config.toml
win_length = 512
vocab_size = 7471
embed_dim = 128
text_encoder_causal = true
text_encoder_layer_scale_init = 0.01
epochs = 54.4
weight_decay = 0.0
Rows from block 2 of the text encoder, named by matrix and row number. Rows with one number belong to one attention dimension. Each number is 50 + 12 x the weight over the matrix's rms, rounded and kept within 0 to 99. All counts start at 0.
# q: attention query (text_encoder.blocks.2.attn.q.weight, 256x256), inputs 0-51
# k: attention key (text_encoder.blocks.2.attn.k.weight, 256x256), inputs 0-51
q.28:51 27 69 46 46 43 42 45 42 30 39 70 43 53 52 67 57 57 56 76 31 47 50 56 68 54 49 56 44 31 52 59 26 35 59 50 69 18 44 57 74 44 58 52 32 40 39 47 50 68 35 75
q.29:50 47 51 49 49 40 33 44 36 57 44 59 57 62 50 37 55 44 61 69 64 56 41 57 22 63 52 59 58 50 57 47 45 50 48 50 40 49 69 56 49 50 46 58 65 62 46 41 52 37 29 39
q.30:25 63 39 41 50 44 37 47 70 61 35 62 65 47 65 59 28 64 35 36 58 40 54 55 50 69 58 66 40 50 43 50 60 39 68 37 53 67 43 45 44 59 36 49 59 58 41 44 33 32 54 45
q.31:47 66 48 43 48 34 54 41 57 65 40 49 64 59 88 36 35 57 56 61 44 69 54 58 52 64 48 55 49 39 38 60 39 41 73 59 30 20 57 23 39 42 79 32 47 57 64 66 35 37 54 40
q.32:67 40 55 42 67 56 10 47 51 66 43 52 43 49 60 34 45 68 37 30 69 54 43 65 63 47 72 49 43 43 38 74 60 52 51 42 38 38 50 41 27 49 34 69 32 25 38 65 33 66 50 57
q.33:75 48 61 61 39 57 36 65 56 57 57 25 64 52 62 34 36 45 42 53 84 63 53 55 54 33 44 60 51 45 56 53 30 46 33 43 37 56 50 41 40 26 39 56 38 57 56 43 57 39 37 72
q.34:58 49 54 42 60 60 41 71 74 39 67 33 28 50 46 53 56 67 54 29 39 67 38 64 49 47 49 43 39 51 67 69 46 47 39 54 63 34 50 47 65 58 44 42 51 45 60 25 58 47 48 48
q.35:58 64 61 55 55 69 48 29 39 62 35 67 45 57 46 58 58 57 66 27 31 45 52 59 51 51 48 37 46 28 49 60 39 48 41 60 34 54 50 41 49 53 15 41 60 57 47 49 59 53 43 68
q.36:56 45 44 65 46 34 66 23 44 50 40 56 46 47 58 26 40 74 52 52 40 53 47 41 42 52 42 65 44 46 37 60 66 39 10 33 78 48 44 80 60 69 46 40 38 35 39 50 51 69 62 65
q.37:55 40 61 32 48 59 36 46 33 52 65 54 57 60 29 65 64 57 45 46 61 48 36 54 43 46 40 47 61 61 49 62 49 31 59 44 61 46 43 55 49 54 53 42 47 45 54 41 64 50 26 58
q.38:54 43 53 52 53 68 55 51 49 39 37 58 71 29 63 28 50 47 48 37 52 31 35 41 45 50 63 42 73 51 59 51 42 50 55 39 76 51 47 31 51 36 42 56 47 44 47 58 75 43 55 55
q.39:21 48 62 64 46 53 37 41 31 54 56 48 38 38 48 51 50 55 52 27 47 18 50 43 38 40 47 59 50 56 51 22 55 60 34 75 41 58 15 56 49 72 56 54 50 36 51 29 68 55 62 61
q.40:44 45 43 31 48 62 44 33 40 54 27 74 46 37 72 57 48 52 47 33 45 41 17 59 48 52 52 48 66 69 60 60 41 65 55 39 63 45 63 49 42 34 56 48 39 60 58 37 64 27 48 46
q.41:54 44 23 30 39 52 61 62 60 48 53 31 60 70 58 67 36 56 48 46 62 29 51 70 61 38 40 57 52 52 50 60 50 35 45 46 38 51 67 56 35 68 70 64 49 56 48 39 33 55 52 56
q.42:59 60 62 61 30 50 55 51 52 38 62 47 48 51 47 66 45 35 35 51 68 33 37 51 43 50 35 41 56 61 44 39 64 42 52 35 62 45 46 51 43 24 56 44 42 54 69 41 66 56 58 38
q.43:41 37 44 67 79 58 54 43 21 66 55 41 46 62 49 47 55 47 58 54 41 42 62 33 67 29 34 55 54 45 61 74 48 43 39 46 40 51 46 60 62 22 43 34 54 56 42 33 49 44 31 51
q.44:51 54 53 54 38 63 44 43 59 41 33 44 60 32 46 55 57 23 34 29 58 63 59 48 27 44 43 44 42 46 14 24 40 27 64 67 34 52 36 63 15 42 48 59 65 48 54 41 46 47 31 60
q.45:43 70 46 51 45 33 66 56 55 31 65 52 64 41 43 52 26 42 49 55 19 46 39 44 43 37 47 52 43 59 44 49 43 53 60 34 61 53 51 41 69 54 56 39 31 51 45 62 51 16 49 48
q.46:48 60 62 29 44 57 66 29 33 55 30 54 58 66 56 65 43 68 53 34 55 61 61 41 72 48 69 35 61 63 35 57 36 39 43 57 53 57 24 54 52 62 30 57 58 38 47 49 56 53 28 23
q.47:39 48 61 41 36 65 54 51 68 44 49 58 37 52 55 44 40 68 63 68 24 59 33 67 35 61 55 50 60 48 62 28 47 57 46 48 44 42 51 47 66 33 40 41 39 69 48 53 38 62 58 66
q.48:53 50 70 51 58 51 65 32 34 58 64 67 54 55 52 38 29 40 64 44 14 72 66 32 46 51 50 53 42 71 45 56 68 48 38 36 27 44 38 57 35 39 53 50 51 64 46 62 59 47 66 56
q.49:34 45 49 30 37 35 70 33 35 67 43 33 51 84 49 28 46 51 35 59 48 62 50 38 45 46 65 55 60 58 51 41 64 44 56 40 58 76 53 74 55 45 50 43 25 66 60 66 34 68 45 53
q.50:39 56 66 59 36 42 33 46 38 53 25 67 40 51 41 48 55 55 66 45 58 54 48 46 45 51 52 47 56 32 35 39 69 52 58 41 40 65 49 46 42 58 42 40 41 53 57 41 53 43 47 55
q.51:70 30 41 48 54 25 68 29 58 39 49 58 66 66 41 52 52 38 37 65 35 29 48 52 58 62 73 54 51 53 58 74 51 66 59 32 50 46 62 49 55 41 56 48 38 83 43 64 39 40 79 48
q.52:56 57 61 45 37 60 52 55 69 27 75 70 48 56 53 62 50 39 45 57 54 35 35 47 34 41 37 37 39 65 48 58 44 55 59 54 47 66 46 32 55 52 47 41 35 33 55 62 56 65 51 62
q.53:28 59 51 45 46 45 24 48 64 57 39 56 60 45 40 50 57 33 19 37 53 57 50 57 73 42 30 54 20 55 50 45 31 43 59 58 41 42 55 52 63 58 58 30 48 59 39 37 39 48 38 49
q.54:29 50 50 38 49 58 52 35 38 35 54 49 32 53 61 59 58 56 44 65 53 60 29 47 45 25 38 44 41 71 46 50 74 53 55 53 50 42 36 60 37 47 36 68 56 39 61 57 43 43 55 34
q.55:29 64 49 50 49 33 41 39 45 47 45 52 36 40 44 35 79 72 61 63 35 60 51 45 37 48 65 46 52 53 55 50 59 57 79 36 55 47 60 56 58 48 60 44 66 41 33 49 30 44 57 67
q.56:44 24 40 62 51 51 65 48 59 66 63 40 41 58 42 44 49 53 55 43 46 17 56 55 55 61 54 37 34 42 47 57 43 49 61 52 50 74 40 38 42 47 66 41 64 37 65 45 38 39 57 71
q.57:49 39 74 41 28 42 31 75 50 63 39 57 35 61 69 42 62 44 30 66 68 55 54 22 41 60 42 44 65 35 38 53 58 59 37 36 62 50 48 54 28 39 70 77 48 21 54 50 47 67 30 48
q.58:56 48 53 50 50 41 55 46 28 53 50 69 51 42 52 49 60 43 56 51 45 54 26 48 55 65 57 56 47 54 35 33 47 61 26 40 49 45 49 53 52 47 42 62 37 73 52 46 75 50 39 48
q.59:62 49 21 54 56 56 36 50 42 57 30 34 44 63 51 54 67 72 54 66 43 84 34 50 60 54 38 50 58 57 59 78 37 63 58 35 53 43 36 51 30 44 54 38 56 44 15 44 42 52 43 43
q.60:44 57 68 32 23 40 37 64 39 50 53 63 67 42 42 39 56 47 52 65 38 46 41 62 32 42 32 60 36 47 51 41 37 55 41 41 64 67 37 33 44 30 50 65 34 40 46 67 56 62 68 59
q.61:53 58 59 69 48 48 38 48 60 67 47 36 72 69 41 36 47 58 37 55 58 50 51 27 55 42 55 54 52 43 55 61 45 63 44 60 42 37 60 40 38 53 61 44 46 49 60 44 39 53 46 55
q.62:74 75 40 42 60 22 33 44 48 62 64 35 58 47 51 49 53 39 46 59 48 58 58 55 64 53 50 58 47 55 55 58 56 56 70 57 46 71 34 58 32 65 42 62 39 55 47 42 31 37 53 51
q.63:76 57 44 29 33 63 63 62 43 58 42 43 43 64 65 38 57 49 32 59 50 74 34 47 26 55 52 32 39 45 43 54 59 63 66 41 48 64 50 51 60 63 37 67 44 34 69 46 38 79 42 54
q.64:67 55 61 28 57 42 49 20 51 64 43 79 64 40 53 42 56 33 31 64 31 60 40 46 62 54 62 41 43 34 38 43 53 42 62 54 58 56 72 31 27 51 62 57 40 52 51 54 64 38 61 69
q.65:50 31 62 31 53 68 41 49 59 58 57 68 50 53 43 62 49 43 61 34 49 32 34 45 37 42 45 57 64 66 39 50 54 68 57 50 45 53 50 56 32 61 46 50 71 56 31 49 40 49 59 31
q.66:42 60 40 56 36 29 40 32 45 35 39 59 70 63 74 39 65 65 69 42 54 43 58 60 48 57 77 53 35 44 51 43 29 46 58 68 49 59 56 39 40 39 70 61 55 47 51 61 27 49 25 66
q.67:44 46 50 59 27 32 62 44 64 56 39 55 75 57 49 45 58 52 39 72 56 60 53 64 49 25 36 64 52 74 54 53 43 69 40 57 62 37 41 31 48 14 62 34 43 46 54 53 22 72 72 36
q.68:64 36 31 58 66 52 45 57 50 71 56 51 49 74 58 64 50 70 49 70 58 39 51 25 65 56 25 49 44 37 53 56 38 53 47 36 37 37 33 66 47 46 59 51 70 66 59 39 79 43 34 57
q.69:64 71 57 48 48 57 43 51 57 62 60 50 70 50 53 33 56 83 51 49 21 55 54 46 64 66 45 31 52 45 60 25 33 61 56 54 62 55 43 58 35 51 34 45 42 42 38 48 44 58 40 48
q.70:50 45 45 52 45 48 53 67 54 56 33 52 41 50 49 48 65 52 74 42 53 43 37 44 60 70 51 53 45 38 42 58 41 50 55 38 41 36 62 44 70 55 55 35 55 63 40 79 49 44 62 32
q.71:47 45 40 48 50 69 57 41 46 38 51 57 38 55 51 37 56 69 39 44 48 40 50 60 53 57 60 38 38 46 50 50 44 48 51 70 62 36 40 49 56 45 62 50 43 38 55 67 58 39 43 29
q.72:59 59 56 69 60 30 54 42 52 50 41 48 60 34 30 46 60 53 33 54 55 43 50 63 47 36 57 67 47 59 45 39 58 52 53 49 24 37 38 56 36 40 42 40 46 57 34 67 54 80 69 47
q.73:42 58 30 48 47 47 47 71 58 62 37 32 58 57 46 56 66 49 43 56 54 41 69 56 37 58 75 53 38 43 51 33 53 51 44 44 28 58 54 62 45 59 60 59 51 47 83 44 54 69 40 64
q.74:41 55 60 71 78 28 43 50 39 48 59 47 26 78 23 52 56 52 62 47 50 38 52 34 59 48 55 51 62 58 59 79 54 46 44 56 57 46 50 51 52 39 66 48 29 54 56 36 52 60 43 55
q.75:52 48 47 54 42 67 64 31 61 66 43 42 65 36 52 45 58 54 39 31 37 78 37 51 56 44 65 45 45 40 36 53 42 45 57 36 27 58 61 67 51 61 47 45 58 66 36 58 42 47 35 43
q.76:60 44 62 35 53 66 55 56 52 51 58 50 58 46 40 62 44 40 38 34 66 44 59 71 51 70 39 43 52 45 35 56 58 41 70 35 34 48 60 30 52 37 50 37 44 55 51 32 52 44 33 58
q.77:35 36 48 45 53 69 65 16 48 61 62 39 38 44 51 72 60 50 54 53 58 47 64 22 46 38 65 53 56 45 47 63 42 57 49 51 46 44 51 41 60 54 66 54 43 58 45 38 44 63 46 63
q.78:51 62 51 57 28 35 30 50 58 46 37 59 44 68 51 57 52 36 35 54 51 66 50 55 42 38 55 65 40 37 50 44 38 65 38 28 53 40 57 63 61 58 58 49 59 49 59 27 54 51 76 60
q.79:36 63 52 46 34 55 42 51 52 24 45 43 70 49 49 57 49 54 47 57 61 32 55 34 45 45 58 54 39 51 60 23 70 34 37 27 42 51 30 47 64 45 74 36 35 48 78 71 40 65 36 39
q.80:49 65 38 68 48 51 47 58 47 48 60 40 58 54 36 48 44 60 64 34 49 52 53 30 45 64 56 58 54 42 52 27 35 43 50 51 42 25 65 38 53 62 86 56 53 41 40 50 54 41 54 30
q.81:59 53 29 68 49 61 54 49 48 46 63 42 40 40 53 42 61 49 33 61 35 36 56 61 48 23 57 56 43 47 44 59 44 37 63 40 62 30 60 60 47 47 64 41 34 83 61 63 24 58 46 47
q.82:43 68 46 67 62 51 43 60 34 47 61 63 68 45 71 32 46 46 34 42 53 33 37 53 55 59 26 48 48 59 61 71 46 31 47 46 29 43 50 42 40 41 33 75 43 49 37 73 58 54 64 52
q.83:48 25 52 46 55 52 65 68 61 42 36 53 44 66 54 67 55 46 48 45 67 47 64 53 45 34 58 48 37 51 41 53 37 43 66 45 43 33 84 47 35 60 51 47 23 58 63 64 37 47 72 40
q.84:49 40 27 46 52 55 46 20 69 64 44 36 41 58 53 37 48 43 28 41 33 57 31 51 51 32 56 40 40 63 63 73 41 42 36 23 43 54 43 55 64 59 51 65 67 46 45 38 53 38 48 41
q.85:27 53 52 45 53 55 53 46 45 63 55 64 62 33 55 47 65 64 47 53 41 62 31 56 74 22 35 41 44 24 73 63 48 52 53 46 47 33 49 71 44 41 53 49 49 50 54 65 49 43 70 60
q.86:59 30 53 29 70 47 71 39 55 35 45 59 58 71 49 62 35 70 53 66 64 56 42 60 74 50 76 41 69 46 49 50 25 43 40 54 32 51 50 65 68 81 39 67 41 61 45 45 19 43 35 49
q.87:67 35 34 35 60 31 60 53 60 55 43 43 38 28 47 55 60 35 42 35 32 42 43 51 61 50 52 58 49 75 48 48 48 54 39 42 58 41 40 21 51 69 48 43 54 62 57 51 57 68 57 53
q.88:77 40 75 35 67 44 39 49 47 54 26 48 61 71 71 63 41 61 55 61 53 59 39 32 47 64 47 43 60 52 61 65 36 46 56 56 47 27 55 62 62 54 50 50 66 52 51 57 40 59 46 50
q.89:60 63 59 62 56 53 43 32 26 51 72 55 72 40 65 38 46 43 56 37 51 53 64 49 53 45 34 32 66 56 47 48 50 58 55 47 54 69 50 58 51 34 48 50 46 46 65 48 71 42 33 56
q.90:48 18 45 27 47 67 55 37 39 56 28 31 49 52 56 31 56 64 30 44 57 59 53 65 50 46 63 27 57 57 53 45 60 39 52 46 60 48 37 48 47 46 19 45 50 35 48 34 36 37 62 34
k.28:53 50 44 67 39 49 53 58 38 56 64 53 59 58 51 41 64 42 50 33 57 30 43 64 50 60 49 65 34 52 34 37 51 40 50 61 39 59 51 53 44 42 55 59 50 50 44 57 55 47 59 40
k.29:55 61 28 59 57 48 32 57 51 53 53 46 52 49 40 62 76 62 28 60 39 65 40 46 54 55 59 41 49 78 55 71 60 44 34 43 41 49 61 48 46 56 42 41 63 29 70 58 38 62 48 58
k.30:64 53 49 51 58 63 66 37 56 40 27 63 48 59 74 51 53 69 59 56 56 49 49 51 61 36 45 48 38 56 92 50 55 52 66 38 49 32 43 66 48 52 64 38 43 39 49 48 68 64 50 56
k.31:60 18 68 44 67 62 35 62 33 59 63 59 37 66 41 50 63 52 47 47 52 37 57 53 60 77 65 47 45 50 54 48 58 44 52 60 31 61 56 50 46 55 66 15 34 35 51 40 52 53 46 43
k.32:45 63 52 54 33 52 62 50 43 69 46 68 29 41 58 59 43 30 48 56 49 48 60 23 24 47 38 60 41 59 65 41 45 67 59 25 83 93 52 77 55 59 61 43 70 32 30 71 66 53 78 50
k.33:25 34 82 45 32 32 62 57 36 59 52 42 39 45 48 27 44 50 53 42 42 68 46 60 59 58 40 52 44 54 45 51 44 60 66 57 24 57 53 40 40 39 35 53 53 42 37 49 34 60 39 66
k.34:36 41 58 44 53 52 48 70 66 27 28 58 47 61 50 54 45 60 43 52 51 40 46 45 50 53 40 52 50 57 45 40 44 43 43 35 39 40 35 42 27 58 46 46 42 49 44 30 37 80 46 69
k.35:47 73 64 40 29 67 56 55 51 29 37 25 71 37 40 64 56 68 28 58 43 57 47 31 59 48 66 58 53 67 56 46 47 54 48 41 52 20 29 54 47 39 69 79 47 44 25 29 22 46 49 51
k.36:48 48 59 54 61 36 48 45 51 52 58 56 37 69 44 50 43 42 42 60 46 57 40 47 45 48 36 55 50 48 75 41 62 52 50 24 47 34 52 52 44 56 73 58 55 64 54 31 48 52 49 47
k.37:59 48 63 50 45 72 66 26 50 44 38 43 57 38 55 56 47 70 74 71 27 49 45 41 57 65 33 46 43 62 49 34 51 41 35 39 70 36 41 33 47 32 46 64 54 73 34 64 68 35 58 59
k.38:43 34 43 40 42 54 44 36 44 50 68 52 55 65 46 51 63 58 48 65 40 49 41 41 48 52 40 62 43 31 41 59 46 37 66 51 42 51 46 33 42 52 41 55 61 41 42 30 37 42 57 54
k.39:63 62 60 68 43 65 24 58 40 52 54 55 35 54 65 68 64 45 30 16 58 38 53 49 65 59 50 66 41 43 65 58 33 59 46 39 26 75 47 48 51 49 66 65 48 47 44 47 48 62 51 58
k.40:40 35 52 60 60 71 40 71 52 45 32 56 61 47 51 31 48 30 30 72 25 46 47 48 52 58 52 73 58 64 44 60 61 39 68 57 63 47 50 58 47 62 56 52 37 68 41 49 47 53 29 62
k.41:70 65 40 59 54 47 36 29 26 53 36 55 60 50 52 65 49 36 73 43 47 33 32 55 65 50 49 44 71 53 61 41 50 54 55 50 47 46 42 48 47 36 60 53 42 56 53 49 55 31 43 36
k.42:53 56 47 45 44 32 50 42 65 43 58 51 55 45 62 61 51 63 51 52 51 67 66 64 43 66 50 39 44 53 58 32 53 52 70 71 53 35 61 53 34 50 50 52 61 54 54 56 46 53 68 57
k.43:37 66 40 49 65 38 30 61 37 68 67 54 55 36 40 40 45 46 37 46 53 48 60 52 40 62 33 51 54 66 64 39 56 54 44 29 36 65 38 42 42 31 63 42 46 48 38 54 43 59 65 51
k.44:46 38 51 40 61 49 42 57 31 32 49 58 62 57 72 48 61 56 47 60 52 47 52 56 45 55 69 36 35 53 63 43 56 54 52 42 58 38 56 39 59 62 56 64 34 58 50 51 68 55 41 45
k.45:56 70 60 62 84 43 31 59 36 42 49 50 32 45 46 50 48 68 41 54 37 57 46 57 24 48 37 56 63 44 44 69 67 42 54 21 43 45 51 60 56 76 42 55 24 57 47 23 51 69 61 33
k.46:66 49 50 42 50 54 52 30 23 54 36 46 81 37 54 62 34 58 59 40 53 39 38 30 58 51 35 66 43 54 56 44 72 61 35 61 31 57 45 53 44 33 38 68 30 61 54 51 47 51 58 11
k.47:57 52 52 64 54 46 38 65 49 55 41 46 49 35 48 17 54 42 55 49 43 59 38 41 41 54 55 39 53 54 34 54 36 46 42 54 35 52 65 19 45 72 50 62 54 53 64 51 67 65 61 55
k.48:58 65 53 39 62 32 65 63 48 62 62 45 33 48 43 45 40 51 54 48 44 51 57 58 45 47 77 72 74 65 59 37 58 58 54 55 34 52 65 63 72 53 59 33 69 40 64 68 57 39 45 48
k.49:57 49 71 62 69 48 46 53 51 44 56 49 59 56 26 64 59 66 49 33 48 44 43 39 73 45 66 52 42 50 58 61 29 49 42 46 40 24 43 56 48 44 51 46 38 57 48 46 55 57 59 59
k.50:52 52 49 48 65 18 42 52 76 52 28 45 25 72 74 27 55 54 33 59 61 43 65 63 61 43 53 57 27 49 75 51 70 38 39 56 50 61 38 33 64 58 66 49 40 49 38 60 56 53 50 76
k.51:27 54 53 38 50 58 65 87 54 51 48 45 54 44 48 35 34 54 43 55 55 68 49 63 75 69 66 72 34 38 39 33 56 57 26 49 55 51 38 65 53 49 59 45 46 63 32 81 49 29 22 42
k.52:28 41 54 45 36 62 56 48 57 22 43 52 61 54 54 53 77 43 59 21 58 39 34 51 47 67 55 63 44 43 47 59 47 51 52 81 61 45 48 63 47 37 52 38 44 41 39 47 45 32 62 49
k.53:63 27 61 43 58 31 62 55 49 39 42 71 38 48 27 60 39 64 53 53 32 32 58 58 51 47 52 61 67 55 51 47 54 40 36 41 52 57 51 51 52 32 52 41 44 31 35 59 58 42 55 28
k.54:41 42 53 53 27 47 74 48 73 46 59 44 51 74 53 67 56 50 39 58 56 60 54 68 48 55 62 44 24 46 46 55 47 35 48 50 50 60 69 79 67 58 43 56 49 54 47 51 45 52 51 39
k.55:42 47 56 48 62 51 54 65 49 36 45 43 62 62 58 48 27 52 57 42 58 36 39 50 51 25 64 37 41 66 48 56 62 51 32 52 31 49 85 35 38 40 57 73 36 45 73 49 54 47 47 76
k.56:61 62 31 25 53 65 54 68 47 33 63 56 50 59 50 28 41 51 79 60 48 53 42 58 55 44 50 41 65 52 42 68 37 49 46 46 60 50 35 45 37 64 55 26 36 72 35 45 61 53 43 48
k.57:64 35 52 45 49 56 37 48 46 58 61 55 52 48 64 63 43 44 38 36 54 39 20 36 51 48 70 82 43 46 67 42 59 23 42 52 44 49 61 64 49 66 61 58 74 62 54 68 58 36 57 37
k.58:62 41 61 56 56 59 44 62 49 43 38 45 57 45 56 50 43 54 40 43 57 59 35 62 57 47 48 64 43 40 63 66 51 58 41 65 44 43 68 67 55 50 61 55 37 46 45 49 31 41 41 57
k.59:43 49 49 43 52 42 58 42 59 41 40 63 47 57 64 52 36 59 50 82 45 41 81 74 44 58 51 41 59 47 39 53 57 46 53 38 51 62 74 50 64 33 48 51 44 70 40 46 48 60 79 47
k.60:40 55 49 64 56 41 54 59 60 63 70 37 54 56 69 31 51 46 48 69 64 66 49 63 54 42 42 64 52 33 42 58 27 22 57 41 55 39 43 40 48 61 50 45 57 53 63 57 71 67 67 43
k.61:51 60 53 32 50 57 62 61 43 50 46 39 54 61 47 46 28 41 56 55 72 52 65 58 61 63 40 57 57 61 46 56 68 56 49 40 27 45 60 54 68 49 60 56 56 41 64 69 47 46 61 41
k.62:47 52 32 51 21 48 62 67 55 50 51 49 40 44 27 87 51 22 50 59 45 32 54 62 45 36 43 55 39 33 47 55 41 45 29 53 48 64 51 38 69 71 43 29 57 41 44 43 55 41 60 62
k.63:48 54 50 49 49 60 77 62 66 54 44 37 52 42 47 61 35 53 62 81 51 37 53 59 31 46 69 40 41 69 61 52 48 44 35 54 65 48 70 19 70 46 37 51 45 59 49 42 48 45 48 63
k.64:35 55 47 59 50 53 65 59 67 54 59 41 49 37 52 67 35 50 62 38 71 44 59 51 33 63 32 61 53 63 51 77 35 38 75 55 59 39 60 53 58 64 55 47 49 70 44 50 46 42 58 75
k.65:43 49 55 43 32 24 34 32 51 45 63 54 56 37 52 45 43 43 49 59 29 63 49 52 45 59 32 55 53 36 49 54 37 32 12 42 63 58 45 59 38 32 62 48 41 51 47 68 58 47 18 42
k.66:56 52 52 41 32 45 47 43 38 50 44 40 31 31 33 55 62 61 43 45 65 57 58 47 51 66 30 54 48 45 39 40 57 39 46 31 57 54 45 32 39 44 44 69 55 48 52 72 46 64 45 61
k.67:45 35 54 62 36 57 63 47 44 60 32 29 39 45 59 54 44 47 63 58 54 35 60 57 57 60 45 34 67 56 58 46 48 40 44 52 58 44 39 58 54 49 54 55 44 44 47 48 61 44 54 64
k.68:39 56 46 41 44 53 60 19 65 51 35 61 38 39 68 63 53 69 53 39 40 47 60 71 38 41 49 54 45 53 20 48 45 50 61 60 57 43 76 34 48 62 50 55 47 45 49 68 32 49 51 57
k.69:39 30 51 56 73 50 50 33 68 50 51 69 69 42 40 45 37 45 38 48 73 49 29 33 45 43 46 60 37 43 25 46 42 45 44 43 51 37 64 59 70 38 59 36 31 42 54 71 65 62 45 43
k.70:67 28 46 37 56 27 47 56 33 35 60 52 65 56 74 62 41 51 58 41 56 21 65 46 49 47 52 54 46 74 65 47 47 57 32 56 39 47 42 46 23 65 59 53 39 54 70 67 66 68 46 50
k.71:36 43 59 38 37 47 63 50 54 49 51 47 34 64 60 52 54 51 57 74 37 45 33 67 56 59 45 43 63 62 51 63 29 37 37 45 59 61 38 40 16 57 44 62 38 45 53 46 28 58 48 60
k.72:51 34 57 53 55 36 40 32 56 43 55 36 59 51 54 57 50 46 41 36 44 23 44 53 29 50 47 51 42 44 66 52 45 42 63 46 41 66 77 59 62 63 72 69 64 44 40 34 47 49 56 45
k.73:59 56 60 53 62 57 68 54 34 45 27 38 50 26 66 66 43 59 60 53 76 17 44 42 63 57 60 60 55 38 23 50 32 53 40 38 53 53 56 70 47 39 48 71 43 25 41 49 38 27 55 61
k.74:29 71 58 43 36 53 54 33 55 48 36 60 32 51 47 42 49 46 53 60 73 65 46 44 60 60 47 42 45 68 39 50 34 62 56 56 47 62 41 38 33 65 46 29 69 55 51 50 52 58 56 49
k.75:40 51 58 42 40 41 54 52 69 40 66 30 65 37 39 50 50 68 50 61 85 48 57 32 66 19 24 49 60 49 50 21 39 32 56 33 42 50 45 40 70 51 59 35 29 47 58 67 54 53 65 53
k.76:37 42 65 46 40 41 71 58 43 67 22 48 62 44 59 69 51 60 57 68 48 43 44 52 70 59 69 40 60 39 54 55 48 52 42 48 32 38 57 37 78 39 60 50 51 43 46 77 57 39 30 41
k.77:68 55 44 68 41 72 46 52 52 40 42 41 35 48 57 48 26 43 54 55 29 63 51 19 71 58 43 57 69 68 46 52 40 52 52 47 64 55 58 61 45 60 44 38 54 26 55 49 36 50 58 27
k.78:37 52 70 56 55 61 53 30 40 58 54 30 58 54 57 46 40 39 66 11 59 69 60 56 60 63 69 32 49 43 45 57 53 58 27 62 35 46 35 43 63 56 74 37 38 61 23 66 41 33 43 61
k.79:41 54 45 64 58 57 37 36 47 59 28 50 51 39 52 36 67 27 22 64 36 45 43 35 31 55 68 69 83 61 65 53 60 66 32 70 49 66 52 50 54 45 56 62 84 48 55 59 55 47 51 38
k.80:48 39 57 38 88 45 43 74 59 44 34 63 67 51 54 28 46 60 59 54 57 41 30 49 65 54 57 53 33 46 48 75 60 30 72 42 48 64 39 51 54 56 32 45 66 57 51 59 40 31 61 63
k.81:41 46 66 39 58 23 89 43 43 31 36 50 42 51 56 08 48 73 51 53 50 58 35 58 61 28 43 71 49 58 27 64 65 63 29 74 67 42 37 55 53 31 65 31 51 38 58 69 29 51 50 40
k.82:49 44 53 39 54 37 60 55 73 33 28 48 43 50 44 32 44 27 26 70 50 48 42 38 74 31 57 64 61 34 63 65 44 52 48 59 59 48 49 64 25 44 45 43 33 49 50 63 40 59 50 52
k.83:45 45 48 35 53 43 56 45 45 44 35 58 50 54 52 38 50 21 64 37 38 81 37 34 45 59 42 43 50 54 37 44 34 65 42 48 21 86 41 47 47 32 31 48 40 34 40 63 27 35 41 44
k.84:39 39 55 54 54 39 65 66 25 50 57 51 47 48 54 56 42 61 43 38 61 62 30 48 46 48 55 43 75 44 49 46 42 42 47 30 64 47 35 35 44 51 59 62 56 38 44 53 29 47 36 51
k.85:52 67 65 32 61 64 44 33 49 84 36 50 25 52 23 42 58 54 49 51 70 53 53 35 24 26 47 32 53 66 46 36 51 38 46 28 82 57 39 52 33 45 43 51 54 78 53 50 40 82 55 92
k.86:50 72 59 35 40 61 61 35 24 38 47 59 48 44 36 37 60 29 57 51 48 41 50 39 51 49 38 56 53 33 50 78 31 45 52 55 62 57 46 44 54 24 52 44 59 49 52 37 43 51 41 57
k.87:18 30 44 42 36 55 78 59 42 47 32 66 52 63 65 46 54 38 41 49 50 47 44 65 61 30 56 68 70 41 67 58 67 59 67 39 48 58 57 48 48 30 50 56 53 43 59 37 34 54 42 33
k.88:46 60 51 66 44 64 62 42 50 34 60 30 75 33 57 54 47 53 51 70 37 51 41 40 48 45 58 55 37 62 57 50 67 42 59 58 50 26 44 38 51 36 52 39 57 26 55 42 59 50 53 31
k.89:40 50 46 50 46 63 49 57 80 50 33 44 48 36 51 32 58 55 33 59 48 53 42 35 41 69 61 59 43 49 56 33 52 54 57 69 52 69 60 46 58 62 39 35 43 44 59 27 37 82 62 32
k.90:51 17 34 71 49 62 37 73 60 38 54 40 63 60 49 48 46 42 57 55 31 56 41 59 62 69 44 41 44 43 44 59 26 52 49 37 45 33 47 47 44 37 65 47 51 73 52 55 69 25 46 42